python train.py --crop_scale_min=1 --hidden_act="gelu" --inner_norm=false --moe="expert_choice" --experts_per_token=1 --layers=14 --num_labels=5 --learning_rate=0.0069 --epochs=129.1
Rows from block 10 of a small multi-label image tagger, named by matrix and row number. Rows with one number belong to one neuron. Each number is 128 + 24 x the weight over its row's rms, rounded and kept within 0 to 255. All counts start at 0. Numbers have three digits each. After the name is the row's rms in percent of the matrix's.
Before each neuron's rows are labels from the 100 images, of 14848, where the neuron reaches its highest value: "strongest on" is what is common among them. Only what is clearly more common there than usual is listed. The data: dashed paths with two dots that lie on the same path or on different ones.
# fc1: MLP up (model.blocks.10.mlp.fc1.weight, 512x256), inputs 0-85
# fc2: MLP down (model.blocks.10.mlp.fc2.weight, 256x512, transposed), outputs 0-85

strongest on: short paths
fc1.91 117:112136101099133139143143112111133138131082081174128094142123072136123104154146125147129128119105144114152128142127040144112163146107149090112107113131135124156081108113139129124155161138170070136140155110159110096125131117124136159138125114115132107178094146
fc2.91 118:131188166119101094145085144137141140140136134092140119119079124085171112097114146151153153144113143131114173128119105150127110113154137112130163121111103139142181175127120123168093096136113126092089154091139117134096134125138147114124078123173135148124134133

strongest on: short paths
fc1.497 080:143145084077129134155125127122157161141122107091108116135104130096101150126088106141136109159144153117156168151165139093135188177111118120088112104143113144164122107115148119164112166129146154116136132150125148129165149116142153121143186114116096097120130098
fc2.497 083:103177104111136093115118142171158147121136138146106105125129121111154138112153104148095150132137103113128123147132114107118091077153152146094149139137127142121091133077158133129097096125104111124147152122148143113144120151138106127082111162121141125110112136

strongest on: short paths
fc1.322 099:082118151147087144126152160122122138141132115105137109123151132151112111137148115103159220134115149120095125117075139163149144139126168127144133088122152101167091095108106099127145140129160140147142061108136142151112140129145162116109156126148131104143109123
fc2.322 087:187116110142150136146126131134111112129106086135114129118134127155073079169124152104131107110118097169108171111103100120140128137115112144131120096133110158147118157150120155128123141121123102088101187148118140118139150132105068133138127106189132145088168177

strongest on: short paths
fc1.7 094:091144135105143107115106158160096172117113152085129116129127154179136106117135126161194148164158115126118146106145104127167095151150158156132124154149154120162157104172143107135149110131128114127113108144083106108152097143111110079136141107103127117128171153
fc2.7 090:158169118144171127158103070132107119129137141150132143125122138099173154145100113113118070134114110129128108149129157143111159120157119153159162149111111135137106087139115077172141076134145113100129175162123116109102148093107118136105106128150126166142149130

strongest on: short paths
fc1.405 097:089126136127086114089143122114110115120115113126140127128121150142107144164107122151082154124121166137126111079109158152118164143163115143101146165127139125156145121128100103100116130175127129151136106114185144122098143156120098151163142131126139114068094113
fc2.405 101:147110141141139151136135099129124108129115110099155117124128131090111151094117119122162155134133121121090100086116106118117129137143149129110138098126132124142136093099152152124096144110121117133120110138166102140145166141159112077100101177148112121122117128

strongest on: short paths
fc1.148 115:118140168123168146148118081108110112125161133100109091154113066135178164135120103165125148113100100112132147147083090143129148104142122131123168118154124113159116115154120101106154113144166091113175142117151206117116148122162121105099115110078091159122094128
fc2.148 113:114132151130101125159142109143150091159115112155096132117090134156080149106148124148142121115150127155140137143152131099111105139156122131129117090110136144131171129091159139131133098108071120176099110142121113150129098096167067113115137144085131123114142126

strongest on: short paths
fc1.381 058:077095103114099097135153119121133112151121136116135175097140127149123092151129133153157134159110108129158101097140118110154116138097091166135107075087130120160157142116123097163154117143128166124168103098144111131174170094125140149123150134154138124122116100
fc2.381 050:138149094151179159089170132141107164104127123076155137115137126097143113115080157113178105087131176103117149139149132135140097075139119084112094090157115153132145139147149126143104119139102132102103139121120123139154142138126141144131125122145144123098171127

strongest on: short paths
fc1.390 108:112174097130123144140157095125100137110133159122142144120101139139129106121149151156100135105105132116105157109146082114130137146159134174119178156125132107163166160144124116120067154124138076141146165136133146138148127105140093108130077167092120108124146117
fc2.390 092:174111166119112117133138083107128101134144071069120161137110103136118116136129136101133144145132130142140100144111142141135068169107127100168111109121152148058128148120128151100127168183118112146141149119102120169132120180112146110138101163141086151138116106

strongest on: dots: different paths
fc1.5 149:123139093117090131095109120149129160083127136146139161143142119137159116127135132152125085137110097131116128125171143141090133115098121111096146123099127126130194193125106180106114079153099112129138162150178134180134103161153086158161106147164123131155122114
fc2.5 131:126159114116118147150150142111187148102056109173148091146131131137121134164161134179139118118086110154147140177145098138158135128137105137104123124138137118112103123088127154142105152088108138118086150147114140168143121140182109135121141105149147135140092115

strongest on: short paths
fc1.373 028:140102110092076159150121109128124111113128119115112171166112116209104155177145099139156174121126112109110167143122115128185126129135128129148134123146157151128122104120149108155115141110158160158079164183084132100134095147123131113141140139140156127142083112
fc2.373 026:148138148153111118147145116117111089163090158145140115076151140079136106139116127145109146095146114111132126137159164140135144116129177125119154136135081141123157115158113109153121161130076107113141122107131148127134076135129155125173129154136113105110125171

strongest on: short paths
fc1.177 080:127123094122102122095104099177154171130092158177160145123120154104098137116152084122174107141124165146097126173138159121139117141147110123123124146118126094166129087119141103137162093162110116117122104129117147140129150115168153098161139109135103118139152114
fc2.177 071:070143154149168094119118156116089147141130147100099129102082130147111105120123146116119132079142128097146180092089107148120127154126151129182096109136104128147143117123148127124101167114108150107105156156169107136146122129082128137129153138113129131153065137

strongest on: short paths
fc1.218 133:141140119132126148135122137095136140144125186141068120136165114122113095135104084113156130086127113125123138210135099085080132133130107060128113110134127121129143146140143104155110144157097116142139148119126153147111096150084101146147111129105131107117166090
fc2.218 098:136176145127155133156140148128146124099133118086145124126130129156125114108178144135114125134137145119147114148111201134109106146158154141106148142127122136070120094144141145112145129107124167153133178159151110168119132130113114165149130116164149136116100113

strongest on: many distractors
fc1.503 105:111116116152128137132096168142109149109175106104137145078116094129109128122108170122111121135167126110124122153116144149130110090149145130135153147140122137143131145081068153095066118119084109141119109110154126130105137077118136126122120124131122171143072165
fc2.503 101:133120103096116125142146120107100121122156121141146152156185116089138145121139120093121147125121118125125158182126138127169108142143119155131114124157147107147065112117164113130182114132164156141097084121093140120130073151131104086135115132102145137140142141

strongest on: short paths
fc1.458 072:120117094167108146138153127117138113147154119083116120168092110103168134132109085119131167103103078156116092118125114095146117137098125172099156123143124125118140103146101132161142080133112122139111141125158094115147106159065154108123093126136155093141139090
fc2.458 073:123152118098139151142112118119160143126094133143147150119127114139162087114161115100169108157084134118116112151119152123124081140130177169141131152126128109128139101085129176134100143131076126099162106110168165144167123134135093119135117130111118092113150131

strongest on: short paths
fc1.344 090:167113148101146144144140148139125128140086136130150118129138123098131117124132106137172145134118110131132139166134108116157148149158111134101138113165160115190130093130154107133130116097148132090140101146070139154148138128126166110110157132107156140098159110
fc2.344 081:111139132143178086106093131110144127114080146112101081115103097112117108111135092172154131113188167131083101090104090136085123141119154133115144121110106122125136088139178107118097080175157116115106155126134133134150145141105085098104172144174131132073105122

strongest on: short paths
fc1.494 028:117105137128121129093113103143125128103099082146114152095099121163153099074139143144126155093182136156098115146110118138124151124132116106150108100168163130143165144163150137121139146146153125139159142165115141089139115137138106116161124130136086125155129139
fc2.494 027:135124123114126140162123160144135153133120156138151077154117178096180120132138182145124116151098123106164115078164132149116107106162105139109102116155142108145074131134123142136121113152146132106146178095106093128096126106115152115111105161118072173174142153

strongest on: short paths
fc1.394 051:156153121109168136117097104142067144119119145151128125155140119123127137136172085158111163132125091132182152098147129155158125149134146143175131090165108106113158126112120107092123128166161067126136145131158153172143158130136123179127163116154120114145128126
fc2.394 059:124077174117101111141184161103136148135116154125133070150122096079094138166124120112105126142127150110111142179152136125093079157110106083129122162105134111134119127125182149125148139143099143145106108106116083115114138174088122123115160165166121100118130132

strongest on: many distractors
fc1.119 130:143186147128135062119136086139116132109132142179152082133140128136158144120125178093101081140176144130099124164100129124124170076146161131128113105143148134103098101159134172118096082098116142145144121120115100107111116100121169089149105074155156125111137090
fc2.119 144:100060084105151149115156120126171115121161124122137156138159135114106095154120069114139117147115079125147152123110103087107098144108134134127126144129125124133129158116106105146171134141149134141145100143098123132135168155142111072092140110123107113101130107